{"encoder_arch": "gmlp", "model": "image autoencoder", "dataset": "rendered roads seen from a driver's seat, with toy cars, trees and houses", "train_examples": 145000, "image_size": 48, "crop_scale_min": 0.8, "horizontal_flip": false, "bottleneck": "plain", "downsampling_factor": 8, "encoder_norm": "layernorm", "encoder_mlp_ratio": 4, "encoder_drop_path": 0.1, "encoder_patch_size": [8, 8], "encoder_conv_stem": false, "encoder_layers": 6, "encoder_width": 384, "loss": "l1", "latent_channels": 8, "decoder_norm": "groupnorm", "decoder_activation": "silu", "decoder_weight_standardization": false, "decoder_widths": [48, 96, 96, 96], "decoder_blocks_per_level": 2, "decoder_block": "basic", "decoder_attention": false, "decoder_upsampling": "pixel_shuffle", "residual_init": "zero_last", "optimizer": "muon", "muon_scale": "original", "learning_rate": 0.0096, "momentum": 0.95, "nesterov": true, "orthogonalizer": "newton_schulz_5", "adamw_lr_other_params": 0.0021, "max_grad_norm": 1.0, "max_steps": 5500, "batch_size": 384, "epochs": 14.6, "lr_schedule": "cosine", "final_lr_fraction": 0.01, "warmup_steps": 270, "weight_decay": 0.05, "adamw_weight_decay_other_params": 0.01}
Rows from block 2 of the encoder, named by matrix and row number. Rows with one number belong to one neuron. Each number is 500 + 25 x the weight over its row's rms, rounded and kept within 0 to 999. All counts start at 0. Numbers have three digits each. After the name is the row's rms in percent of the matrix's.
# u: gMLP up (value half) (encoder.blocks.2.mixer.u.weight, 768x384), inputs 64-127
# v: gMLP up (gate half) (encoder.blocks.2.mixer.v.weight, 768x384), inputs 64-127
# out: gMLP down (encoder.blocks.2.mixer.out.weight, 384x768, transposed), outputs 64-127
u.333 085:532490528516463505500473485540537521504483490501539496485477523478485509517553519494502504487550498474479476504455503455493513487470475476516540488495483525507503561494480474508510490478491463
v.333 063:435522493521505500486502488526507481519510496495554489508453528503489528502462459521510515441460505486495458538518538505526471467482507482490472497512477528570472525520505501505516477501492534
out.333 085:511442502461501556521514529501467485442559468484531508521492522534470524471538474501539518508475510491511497510510504495537502507492527520510504496522451518470506513505513470464563476499489498
u.334 099:512484512533453489529497481495508479503463478498563478468480528522459484499510494521473452537474550534467495497466535503469516481537520549507497521529521530465535508484516510498500525509491521
v.334 099:523545521534514508576511484522560511481455494509503528488482487521493460439527520516516531520494520490468506447489494482461582457495462491495466551462502495539478482518538464483468511501490485
out.334 102:503548457527539479435512513476495535463527480458478543525489541513517453477482526528497534473509492497513471548486515492516515490494498526512497499546493553510511540504507523488444507477521471
u.335 096:513489455522531497483522519487524464514537467479510487530518569504517520497492518486529498456486508472485486482498529479504509463513551514460523479508548489507474506506552468499548505456505487
v.335 124:514461524503545510538448500512496487528467465492482518492492526513508547490495471491496485463446517511501507505511485508477515529516553476536481530525447478482524507511492541487493488503497465
out.335 104:475495472523538525536507530522457452517522521518543497495527498525496493479501521456435464519484510518501517467468476501471476457500512460487498526507506502445525506487534468502526529498512478
u.336 091:502528462475513473486528499466501539508510544524501473495526525492491501469484506488457468508479422515507491518498520538470543503502473492461506506501494553513522472495539535508537481502450501
v.336 081:489489523482496503473504490511524447540511475510487503502486458522535506495529470494457503518472492506474463500531526508452555495487466462447534487548482493510470494480506517508474521540490512
out.336 100:503497533501489516491566490503479507487478490473505495537550452491471487493486521479516473484506452506516513471514478481496474503472534488507476523523480582505476521518482516502522506542479477
u.337 082:506526529485511502516499479511516521523534503470554523497519483491461506508495471528497474473517455585513506521510487513509462498527501492486496535490486508497469510523487488510527489487484499
v.337 079:495497545496468497505494548475493528536525457508537536504489485483495462492500503513530494492477541530477511473507534536504530468472472447485457514512462527555432491503450524477490487521493489
out.337 093:511479483475487493484521485477460501507486546495445534486532489498474481514502506509481503513495489456519503501476517479487554499467532499512483492505552514478500514524502502476529533533493487
u.338 117:479511471466500494465494565461534487511501482517564482501507534490448485520499491512537495532508529486505495548462526522473546511488515490514467523502540486500487519556454486472536482519512530
v.338 089:506519504482454460500487492511527466519501578523512466501512475505515475519484494489467497467495484507508484466542499488511474475519499469519464535484519471531517525490480487506484503479486442
out.338 105:538498505511532497506465527518532506505523458537540448482511508532505515491521533492504497500504524524433485506499556529472477503464491523467502498512481481531528445499501476513476526514455498
u.339 118:496463503509479517541509450535485534460542483493518507516499509506480504449470488480481494511492457482500532501513532478444503541509512488525545503466588469496474516493505511502533472525524479
v.339 116:476526490496487477475482482485472513484462463549527497502526489503495536499529505498497530487492472537453485517546532447497482509518513481518542483473499504536478526524483482506478486513504546
out.339 113:468459503461512462495490527530486490463525466522528481503505510520519489530518537520541445532544534518537535512490508511485518470509504522456525487504520490507504473537459470484524515502480520
u.340 101:538553511477489485523496496516496467540569485524493528497498484526494547502493458524466475554517498513545505543499517540431504482496515450496495483493485533544488531479525519503525511477499456
v.340 115:491483474523497457517501490530509478517486493512500506524504525490483466514536454503545500472517519511496543507514498498551463539525515492458516512502516518538506489544482485498486490449478490
out.340 110:496444491495497468473522505465492520437487481490538489484466487513474480523474511512529527441519482501468537438452509480499447496506448489555512490478500532514505451461513493524496474514514511
u.341 107:502466524513501523451501484509500492520507469510510491527510534537458510520490506507460475487485522482506510559515544508477508552556487506576531465532536475477488473511480522497496488550535499
v.341 095:492479483495527564469525464527540522473526503493470511492528503483476491463496547478487474502505514491497484469478519481545489514467473550475499487491492525512502489504507497540488528458487485
out.341 096:493460526505484532462524514483518472494497505505474503513531505544554476504494521549475532495498488503485482476520502541505523463507502481476503518504504475513461454519503487553508500521505509
u.342 090:532551521508511527517521530502535503491475501551487496476500517490469494493567481484509527517535474527500512494480499514519510529522483515447517542528516454471505476545519530479522471505519516
v.342 081:511491541479478509479529532505500505524527511487498491501509491490508564503490485509513491524539474538499516481524526512521501529521433520513476523464462475494453520448481512473535532502490535
out.342 092:495497510511481490499535514522449480564498502541532455505462519480451514514504500528495536488513494478461498559522501485487492527522491535519510474487508527463480518480541497469497491504466470
u.343 101:500481518473511473534482518489497441474515478506494473499547488465484517485545497495502480525532507494497493500508481484532510515535465489481500496515472548496495485500464556510494471465480496
v.343 103:510485506523495480526472502520515514496544501499484475455481505517485464512472448499485532439497506511513531508538530478500460485483530463548467519484508536529511499508502494480539470493459507
out.343 106:495543465481511462467487495514511495547501496507500530518509511544513483492468518513495513484472528514487536466514532471498521536502505483518520500511500492496486490485546488491532504466491516
u.344 108:517511501496484522482483531503508479487463491532508525517456464515512498468465476478494514479506506523470535487463457529547541503522510497538522473505537492494468514508495506486483477432484489
v.344 112:511531494528502499543473477514513472473494455525505516521483504538527502522489468483521492507543479490511485517448521494499460535549498500524516493488540495517485503475478526502503497474463491
out.344 107:541493507543512542507509457442537480483491479498555496485505489539520459501510497465531501524501484512508517497525481515474490450475481529526481525497481514533431507507496506527531489475494472
u.345 098:563471490482489514491501526524457466501505526508486539496524501521480506519544528526519489511547503507520506458517506472509468511496506515487478456535483460486481483514510493462487461474520539
v.345 078:543491487465498515545511479516470470492536507478490485517548524511476514501565498511491555538490497497514474483490514520542471510504536483562462525514491493515484504499522518424507545474520500
out.345 100:484546513472501469503563525455507538535497536494495521478516511546522514474507516522526496502436524476544514503499457483510503510519519469537508504492528506482524511493478511499452472475484481
u.346 091:535484481509489500484468502531553514548513484473495478470508447505562507504488479485520503464477510527525469535476516550506471479511484530470505493515515517527525467500503502523532510538484474
v.346 102:525517494501495516461481496510535514527507507540509452514492473527515521511502477492512492504474441498473482510547515493488496509454495453492560463552507477503514538500491499489522491507475456
out.346 104:524519446495479495489542476502498501462473478499462492517517524517449473539512478512535454513510513538502487504545508493459453538467488491458522474499480469486487526482506487490538475515488480
u.347 145:492438482478500500462496548487490504487491511490482509486520508461480473491505476528514463518474528461509494521463487496492488487485537517510521485490516504517514506506510536557519482522493520
v.347 157:445506489434470496491503530499501454509457502513487554485525556495501518546498484469514466490527486482489464514523496507509517508488480540501457483513511500495515497457481475537472469511510515
out.347 137:506485519524537459503509491481472544506512467511477529536485437516497530473463508491513509475486526510508537443532470489523495483528535520495541519502499508546469501471495485496463496485505494
u.348 084:483525478502473473519470532503486536477479521524523519510471498477504465465525480526500484488487487472516549497498512459492478481450484475472482485503494515468517480534506473488478506508466497
v.348 103:464494490512520492473520489500450465494480476534531498480486531456479497493516529495531501477508477490476498502507476459445545492506514448510503481497506511464518501484515488491489533529513521
out.348 099:511496511546522476506508490531480481493483499514522488495542542506529523486482480469478524555490525514508479504481466460531498487486525509461502487529508505548487481487487486504527512485505516
u.349 102:493498486552492501502499484455515528479486476488525523453470543498511549480512503520508522492557499464489500482523465500495504481485497493487513479512470524512461517507489534477563480478483550
v.349 127:488495517487489541453497433510460533494471484471476522450528452510454504474514471536527475503512454508559491498519524523523506497506495489503462518504477536518546510506484510525515471467496489
out.349 111:476499497495492499491486548494494493476495453503520504493502543514488530490490491482536516502527536469493522515492487493503531479539490514495503525469515533509483504473524508468552484532519480
u.350 074:492492533509508507461506521483508545471513526494515496487484551515530491453430463463495458495500495499501497506492468456509495508518476493487507528498501540501515512489484487529505510515494540
v.350 131:477494462521511479495483505516503469521471493529498519500479517522503511505483489477482529495490497491515455469512498485492489464509478449503494550486494525532517522488471490516516493496511512
out.350 092:519527539500555474515457521483486475489490494512505513493506457524495525499469464503508512481515458477485514485503485516510522504450518538452507539541471548469434502521497565503488482481513541
u.351 100:535525514493495503466500500460520472511495510491514485468484499501509501531516490462466499517522511500466483437501521497543514499483533506531495503505523497512503553555477502533496420461556517
v.351 077:525559474521471516502486450545515461523462515506508499525452498493524504509485493492512477454510513480488480464510506472492505512479498519487498499526538510541475495518516469509478492437505488
out.351 103:532523505468499479518460503513544469513465545505505487502471485507469539499475477534534484548518549478504511489482480513505482493470450514505484530511481505502469469491484517489535524510498484
u.352 090:505459452520554532514515538472464530491502509455465514502499548553573527519528463526520518446501451511486512507463523520483496489517484501489522512519510508469520492496532550502536486519481484
v.352 090:524481455497537441551469464505485513463501504480486536549470505511499521538481539460478519498508544485529491524459473550494503480512496488500492459511517453502523500509498529466514489506523523
out.352 095:537539537455482457503470490522525470510492499506517481544509467522497510521490472519500514483505504530502488487485507553508502490574483453497496519557480505491521511537456492498439529510545497
u.353 074:513489496479482507455506511526530567505532491509521505471533531522469504469513497508508467486502445535479558499466521498493480487520546486511473499507506465493496520489512490502517484495506479
v.353 049:501469511520505499505505538542523488452505497542505502485468513449529499479476531476468526499491437493493447499538503496465528498488506519494499483459527471500462493504455512526518484520536467
out.353 072:530523519498478535496464525502491508491449538461497507523515513437493517474517492488503543505527529493508483513444533484454492499489522496467456492484465476498476529474499503491477450498538450
u.354 100:503447502535510477479523528529524508484554500492557483483521496444524499508492534519463511523518512489485481466517485545520498541488503521488511489490488496478531510479447549524483481531501494
v.354 110:462551537521466527461520502506516468538477520479526513471454507522492525519460490501498493485502473487505482496493519526496531564481488498488484506498524485514475515479480481481498515533526486
out.354 105:497466478492496519542509488462502501481526493474480498549539480514494476513467504502514503493491509474517484447499529509485512491485504532474497526534486481502507554504476503493491496518491490
u.355 106:491450543463495521478512499504533505485469502522499475508484492539502500488508515462483499490503510506523493519539518490491508466506512509542527466529492487474489526472524543485496498455496469
v.355 106:493503485460541486475508503503515514496511480516458499473452490493510481510508462481513495486462463532540506511485503457481499513503512514490531513526492532463499502492459557535521475522508495
out.355 101:460458529455477504495496481490477536533493516497472474513462496524504551487517519504461493516537513507478524523486485490480522508492544508498452520488507487471496520491460463508530502459495518
u.356 080:479543467486528557499530540496500541478510467517555490506494494483458463502494493489474490496452474496487487484524490479503492530501481516532487484536502507480491551510483554531535545491452470
v.356 063:484501522543537531486545486519525502457469509527463514563433533486491454495466514532515505510496517503471468504534519533515491519488475519497523522543496492518484482502438536495547513475525503
out.356 084:499472540477473529476481484493515546468550488501505494475488519516550493535493494481536507513515521479477563456461531512445476465503572457447503495516486518493547472553551509471486487500500496
u.357 092:489504471461545502515468523488498483486503497508529559499497476525512543479463487479518518459492493514524499503469486523471527458506468492472476497524524500534516501500491488506494493512516465
v.357 113:502503481504505467492511493474480472505475472507493488533529504499520539515513510535476486517511480495490473425485502517479532508484546479509553508500485500546535506486496500516465516486515508
out.357 119:550532466534536466488515515473494545456484524457524547537514486514484498495535479469527505526464514522516489516503498468499512441488511474528487460516452475465517508525493519476489498515524490
u.358 107:487448510483498516477526499513461480488485516499486512551511527525519513507498477477499465508525456531479513494491548515533477505563439494506525518508486525464523513509463514498511466463510548
v.358 099:511475442489486504512527490499473482512517548479525481507496540500502517503443504438463511539489502543544513507498466525477497472503495527475543524515500475529479468477474491506475490465570538
out.358 102:476492509470480480500481498459536505521545534520518486513512549496481490551528461456589528497514517517490480491458531505535505490475490469526475518506552477489518505499502529485494509473513487
u.359 094:472532537507496508485509525499552481441502501477471503472469494541474510500478466499493465484510525440498508527479479493481479522572539460526549511472470504546487471476496485476498540461553490
v.359 109:523502445532548450500501490486493498510517509468535528499529478501503522511508489488505492485497497519510536537503516505526488482486507526513529473537503480542512521527528564504486484517461460
out.359 105:503526519486497500490547505476499520466528495520485499514524481484506477489497499492483551478483471502453513473474527522532510500443522535479546485517467468493487503559534476473463492502496502
u.360 059:522505516563469505517504541518510442482497479505515481501543483465481478503530506528501485519498485507467548505491509544523517507516549494509507459493507509488500517513509456462499463521495497
v.360 048:474513493491545509481497459499524513449438536479496489490498510461520488481557496521498508527486489480510496525505514506471480463445504480464517471493573516498525474463537477563476471507492514
out.360 061:436464508521486512542494478486482526482502552498525464528514455444472505506514519490500503505535557507524461529474536450482481520504451509449486518481477490472471485479503503501484495437531466
u.361 080:478507419505511478511507479522523489491515519500498550454499449520504476516521509509463468519498507466462528493513497462481533532515512508479466521523566495497483489515488498477532495547530469
v.361 071:509517422478512489494477519483508481475502467494496562466505499506484481487484510510471466529456509541469492492493488476483494519477515527545482524434574494497463466499446481474514490494499445
out.361 080:549522472492521455466546515490523513456535513429479503470520526503528455465514504541527456533460553506500498519513463566487514487522518534479515498484455475520521539540468490498480502501508476